Rows from block 5 of a small multi-label audio tagger, named by matrix and row number. Rows with one number within an expert belong to one neuron, the router's apart. Each number is 128 + 24 x the weight over its row's rms, rounded and kept within 0 to 255. All counts start at 0. Numbers have three digits each.
Before each expert's rows are labels from the 100 clips, of 14848, where the router gives the expert most weight on average: "strongest on" is what is common among them. Only what is clearly more common there than usual is listed. The data: single English command words and digits, spoken by a formant synthesiser in many voices.
# router: router (model.blocks.5.mlp.router.weight, 8x128, trained with AdamW), inputs 0-63
# gate: expert gate (model.blocks.5.mlp.gate, 8x128x128), inputs 0-63
# up: expert up (model.blocks.5.mlp.up, 8x128x128), inputs 0-63
# down: expert down (model.blocks.5.mlp.down, 8x128x128, transposed), outputs 0-63

# expert 4
strongest on: /j/; /ɛ/; /s/; word: yes
router.4:118185145118136137142115092157164132134157122095095139174120119106120127119135116138121075132188120130096148137159119146166134103127139154125147140118132098090154120101105163124124144101138147
gate.0:113129118136115121130093108176114198139109117143132130182106130154116158071142123164097115135137140118107084084110118115142111134151090089107128094096107107131132159153142136141172089162105123
up.0:120116130203122166166169134115120136108156125092150067155135137171092116123119126145123100134130123128111125113111101148127123156125156121098156124142176142156109116163075083176111115150096183
down.0:150087109094116107108165121105111079136138114093131120133111105078167117144185130138133132171143132143147138148142080097127108127131084134131106129160105122125149132111165065114174154108137126
gate.1:132154128122122128119161153151153128186129134115102108131103102088103099162175110137129111115104145098149121157107135134151122118122134091120153152169121109115138113130169149143115181157152136
up.1:127111111123130078143160109109139100120112114106160091111131141127162127142175130112120098111130097140122113094188174125114107134141094133128136171114083108132100099142139126151110095114125089
down.1:126130122126123116169131129094117150120140111118102117140072116128157150164119145111132115101081133061088121099111168106148122148113132133108134140092088115125119175163129092177152100137132137
gate.2:148092132135120093148132143123115145137147106138152129130123152150178131156103128118108108165133151154115142127177160151109126075110151111089111100131148096113142151164137087144156188119142179
up.2:105079111122127174135111088142173111137135137133143104137092122158133096104141124135105154096114099157122136107187115165137111159123088123072122125119109114145137119153120118158123155129170131
down.2:160124166128115133079110208131071142094125075136076118113085145099132082142125146124124115152141148141151121154105131135107159091083157142126090149121130129170118106154135174144136156114110125
gate.3:148132130130135123100143140126158123116138110151177127091141182115137101102152148100117090162173146110138172149147147163115121183150102162128134113142157109137107087088156112112126106122086123
up.3:142126110108109107096167132142136164137125091121102155147123112133133110125132110121106122117171095155126167132158119164146143126136141082094100083113141099115123122106138140114142188107150092
down.3:135128100139100180153145106145149158124143184090105117112140128150106142152138112152115156112114153107134117146125129119061142128150177120115114129115133119158138105152135117136125101121148096
gate.4:138112115117169101088125119085082138124142136101135106151091139138125127117109139106126137134125107126139120103116125126137176116181135130135102131154164110063114161093111121137101135151174109
up.4:108136109173109102138163168095108072146178118128135147072117084094119109101145153161132092132142131123119080107118130096103146115107162071115115105133093115098079110136153112155085112163122157
down.4:160095158125110153130134091126116184111112147108111139127142127111088134131107119156158133149181069122125118149118104120090163149151123099134153153125129138111121150134160127134140077084101106
gate.5:117118146086142106095184157128134159152123118164108146120081151114148134144156142114161158080130173211109143147127113109159145090132137100099146120129137175086135111123107109149106127105138120
up.5:109147141132132128110151141104137115139160129140135157122142099126118157080148102141146134127166128072126058123156119130106127169149113124102124127093133147144101141088109152108107105113121105
down.5:147137136100133108116129146116126097099110140117152124117137182131104113133102132145140091120161147135167144099127146136125102126098155123145146177143147143189102103121141133136098118112150101
gate.6:116125154084116133079110118124120079161137141168152128129151124099117103101148123119103130163150133161120166183117108090109143116139138113142107134106161155117173175104167121152135107125108135
up.6:124137133078095148187181107143161132115146130133149107127094125106126115122097094123179163099112099109117141162143109172146121155114179100127147118110109156106104112167133154126131103117163140
down.6:117118127192120202151135131083124132108108111127141142119119098122095150119130123172170102096130122124116137150156122148111076167169108109082141082134123129087085102145117129174113138121088144

# expert 0
strongest on: muffled (low-pass); white noise; pink noise
router.0:114109135149141134167143134101115092132142072111146146152164130150116128138094100132097167134160156142131153115123121115155163137108085145092161125145137150128141155176103117121098120141091145
gate.0:114099107125122157129133163113173146149110149132168112104153134080145127149135117194099109151098139132101145121159124132127112137174089123135120147107156109112088129132141157112144121124150145
up.0:124172150098142138129136090135145106143155113152126170132109108103127180131150131161145128127118140137122191137120116157110141148119128127178087092111115162147119122162101141136121116146124154
down.0:136134135091159153137104130103102145115144126111171145150144115107108125095159105126117165108121137109167087167122071112154157151144131117088145101122118095147097112155163156142146113154105119
gate.1:108111125127110128144109100127140131165127120137144073126155150124104090130121120106106154131149147108161141052125098108158115091172098128144141150127138118074128157146151121112102175130133139
up.1:115110145104124107145115092115104166155168069138151124135124160101093121107123101085106145134153139114171138094100124118128144152128076149087159107126128108105129161125095104141141098158123090
down.1:115089154125197130157118164147169124131128092146138129173111113114167127149161121121110078146119113111130119136107138130165112151112073102139134122121136103104141183100111127086120092156132113
gate.2:142154135147135092097106108140140116118081126133174107074120097086144106164144152137151078134126131177125163162129112126156142121111132115102173110109152128092107124101092108123152099132121153
up.2:155146122154135159144122138119114132140164135099116138157157123070116099186121118148101118138112138116123147085107129109107129109125115176121126104144138145090112136145153082145184167155112147
down.2:129125091118188120184095148137140135169123087151143125105122108137130121098166093133184173127134148143092111102138121113163146111125139135105146102101132159134112093129098143112147120096154108
gate.3:143144155134140131126139154149148147116133110121151116071099103145147152154105117114131124130129160116127152115111128153126116157076114109119143144143128141094123089181135157168152129120122169
up.3:157173125155144124181138102159157132116118119141144115147069142084137099122158140128107146123150113113150144130145162146126088148120091118177172129119130142175121125138119134076130125123137124
down.3:180112115146129082113153100114115157139133174165163098144100162121128148124123099088114138109131140120108105174122174157108125132106111112142100144112135142121149109120125113134118093156129168
gate.4:121155118080107157170115112158075144123098132127086129108135148141123156126152129129168130134137121125116090115110128174170106130101145136131113176150101142151130153144184140117096138157123107
up.4:103133126079119107125177133100090117121110141108137123104148082170140147152085121116130103095206108129136136116104101100127130133076148126106137140129126161091141162110134111101131122176107135
down.4:124102133081099114091170103154114142110128132122094130105132130097130120107165152083139147109125100117118134107114140107138166113129112130128114103135100120200124103115103125115140170146118122
gate.5:105141118139122130078145123144089128119135130106080113109149131172132113172165087146138186148069129155134125164139097136108117126121135154124098131141119118134113127121093160110131146142117106
up.5:109146094110142119151086106184124121130086150133078155114094122087108097120159103146118102067141115133133111129133124182088146145103111157127106125138120124134159158125157104104133126125118100
down.5:091125150131172130103131120166131108151103127162089157130107115144089094104123119120121112137153158145167120191099148140104126141076112151140121118162107123126148139144132109148152097144123128
gate.6:148114120133120152113126159075101120161133139157145121174126107155097104120127165118090125131145109132119109141165165146110134130140158129096125144103143145082111144129128119121107092097081128
up.6:124076092124143152133172106164146143150167130114136167125120176126154153124151161100131136102145143108130124124154117132103130149127122132160163142118111159160116092129132128103134137090087120
down.6:125148161161116139116139120120183104133146133155156129147141108120133144143078158141108127114093120160129117118116167106132143099038178137151162115160161172111110097127159128130131124140165145

# expert 2
strongest on: /u/; /z/; /j/; /ɪ/
router.2:110068176167125109117151122100102147142137119075161074123121121098135120148098119133102117140101122101133057116131154135119118192131126150147095107168090151146152129133089121131163134158098123
gate.1:103120129141111131190116093159105109109115115138144122155117124120152133130125152096152104147123097136117131120097093123175130111122109090105143178115143140123166142094150114136109143131144129
up.1:149137145143112133133110138157136184089146111133133080096091129155156129115112127122140111157142148120108104093120115086151192109113136159109119127121126119110113125096098127147146113103095129
down.1:165141156117088124076135120113156144137104102104116114092155145098141162112150123114069109128106101145121092130114091146151125098124144146172154117158155145153157130096157164118169158159108131
gate.2:115116154140096162136097118090155123155047122098088138118158128107142141142109101138125116144135096119131105146132151125085086069175140144138129128114108073150127108120146116137157076120084141
up.2:097112151116074124105129153114112124133099107183094140161149158095157108185160125085126147150145128173165155153112123157139088112124107097111091156103119083142152130139110140117118117185156088
down.2:126130131148145096163107105174111131095153147072110112096137147127148152156123124164083114133147103137131128125084145144129098146162149115159095145142136110083153136103135128097094088110130121
gate.3:146165135066136184167131126113130110156106117105133144129108096123133156093104088111106120112137118115099108092140165109165137182140132170141107150118122117121140083177109123129111085102078154
up.3:136135141132149143129088158101101085123150153125122134095086099119152127159129152137173125149155113119144091130158153135106147109139161105151128125114114206140132119096131104128149130115125166
down.3:104134127085141105125152118147133153114141139111116103107138144149163096134162113160129113156166133131149094123163098110139115123102096140110131103133136141125129092127188131103155177149153129
gate.4:124118124134127118116122125136084169105125153123112140160149166088102090126109124141136112131128066159152138149163136135138104128127163131138125136139134148157119142147128102105097111096166105
up.4:105141134104132169106130119138158148111132152094120088098150163091173159143135110123123148115120130129136121154129150108119140108097164098114114094100122159180099091104142104102093175133099072
down.4:101134135148113112084120148111120150101166102117177187141145129094154131137101128123134155131120099151160124110154164082086147120162142110158111144115149116122105116164111100127093070128116146
gate.5:128135092124110120122102136153135168146119119141123142200111110106125145125076106118114098114112094097129110136178149126121098120133100161173138134155134139087134114133154124164094159135133138
up.5:129095085122138119110149127139132181123126102155090108135098146118128100180115186094121173149131101098130098089126114157155110122140156131112103131129131085149127159145134137121133152110161134
down.5:151140172118142145147122134122100125159139089178139143115131113138132119113150157125132121161111109149139120135123138091140127140132126107147131182107123123144137086125130085150097101131154208
gate.6:123118134070139137123158136122104148186158084096118123140093136150110120106132150131127138109124088111149091103120208130120124139149152156130131138148126164191126098112173121133093127105121116
up.6:165163098140152120167135132191153151115161180131137110088104142170118125149120138133135136135098121117146081134118136090104118134134095153115098133119107106139104112138147162135112126110134138
down.6:102108143061143161134087102118148126148122104057149140109116116157154088099113127175117100114141116133129143153132107144168161094101118078125127128100140139160143097100100127104146134106103144
gate.7:113104123130162129092172152158125184172124121157075101161111123095147088128125123105140152119157127141106122152107165156163133087115095131131082140113108137133111138098109103146148128099157047
up.7:094128066155127121129133169150118099124151116141137109085137119071111097124093105099117093138133108110124102139103112092138140133155158146122107114119195140145126157144121165126126125172128140
down.7:116154186113119167109099128153121063146140134109124087130131154133110131117148115147137112137087154142106166082120180112149124096135156124128106106111116142166114145125130121125117112122091117

# expert 6
strongest on: /k/; /l/; /z/; /oʊ/
router.6:100127099087128117137089118150164181184134147087125137142103133165139122133129176145189152143114109170141121111132097126130115157147102094167114113116097152143117093119176140127107088097130150
gate.1:141119146161107161065111179126122144153153131105126113091146118117084169118146147116141128070099108121096128153139125141128146165087097125131108099098116156111137156128124133154144166168128094
up.1:154134128098113123132133111096116071140151117100144116167155139121136160138150158106114131106109119112118107078104091168144100135162186134128114104118154088117119137153100149151151099074160107
down.1:141154104122119138138118096153161142154145121160118161111153140107146129100142137163125141160133106128129125120117145145129095109114132132137107107133124132142178106116145119129153123145113142
gate.2:143123141157133095119092134104135122157139115152180130156115111099145164133125111116161111161152086169181126124132123163152147152145094156110157104101089102151111115108102112153130094113100163
up.2:134111112126108123146148085117135146136119111137093137124079146093142095118139088143103116158100160118116123117154123110072118085150138097109117141131155128155170135147137134129166092103095119
down.2:094141116126100121151123126121164127137112167084111075126153131137125126121087068129152154137122128110137175113151134151125140162139097114139131152119061112131147100117144139143184107101129128
gate.3:112118135097154087122106119161133146099115115103103129121140122157140104095113122108105166165141157128136093122108145131155115099137118107095111083126137161154178149122139145150117142136156109
up.3:129106156164137150112117085133107138094115099130109150178168119139126095123178112095142156157146102135124139114142032134108103131167107129169127152119160111197113139138130119125123138146152127
down.3:146116136116136137112121092163125119094128152084117131135128104073125147109140109149150141136099089109128108117102121102112197142145096133150117100113132136124128126126117126113134116087093091
gate.4:132164128114152127133100100155120132145124124167121077107136141119121094171118127117157095176057078107136127156109172123144114100122123136077119157137152114147121091139169130120115146098093159
up.4:163112099187119150109165139182105099139072136106107102126149119117114089126150128097115124129131163167157136116148111145106142138109096129102176131168127138143119106113134123193132134156095107
down.4:135146138132144145180138118145148086117174134113114146097094125089096131156171141126131109136106106124118182112147128111113115100178130197117105137105124157146100095146174129141096136114101098
gate.5:108095120148098114118143116153092120093133124159131170139120099112114125106113109085112142154121150127104146104099089120115151149118153124159134146092135116139115151134150088121117096098143145
up.5:122130084161117135141118130122148120109141126128131136143157156136125141158097109126153161145136120130087175122113169141104122130076073113112106160138116127126139108090111168158097150108117125
down.5:085133098119117117200133159118098125113148113101153141122136126131188139135176108137083125144136118147138129158140171142154110112162106119120126093116145131111146130118071165119127110157149106
gate.6:172127137133188090127101125140112112106161113073154147138120115107137128156129139132104110097122173138090147109122106071114149128072096110159120107142078131102163123109129120094166140118140167
up.6:120107112131147136185161092137088141152107123162114129103095129128154162081135128107103149125137118161154149116104134144079172102125136123127105169127159119118093159109128126132089106127101202
down.6:138110082123190100106108140135162115117141113085111121107138134107116125165103136135168172109172114115094098130123126155130120140150090150112126118154116113121138158105176135094112123157160109
gate.7:127137107146073112115145146188140171132163077096112152123130108116142127121167127126100105119089121115131151108121124164131127114090120158058156136155120135130084100101118163135126126110146107
up.7:138132098134124156139115137189115140137113114108091106157127180151076170176096109129133118137100125158108144147122133120118151111132091138074120139133101124108166112153156139121121106115121117
down.7:126155097118123135126090141093123149117137104095185082141105165126124122148138127131141131153134150167128118148112138105139117142087096112122120163151130083151128103117090150161138109110130143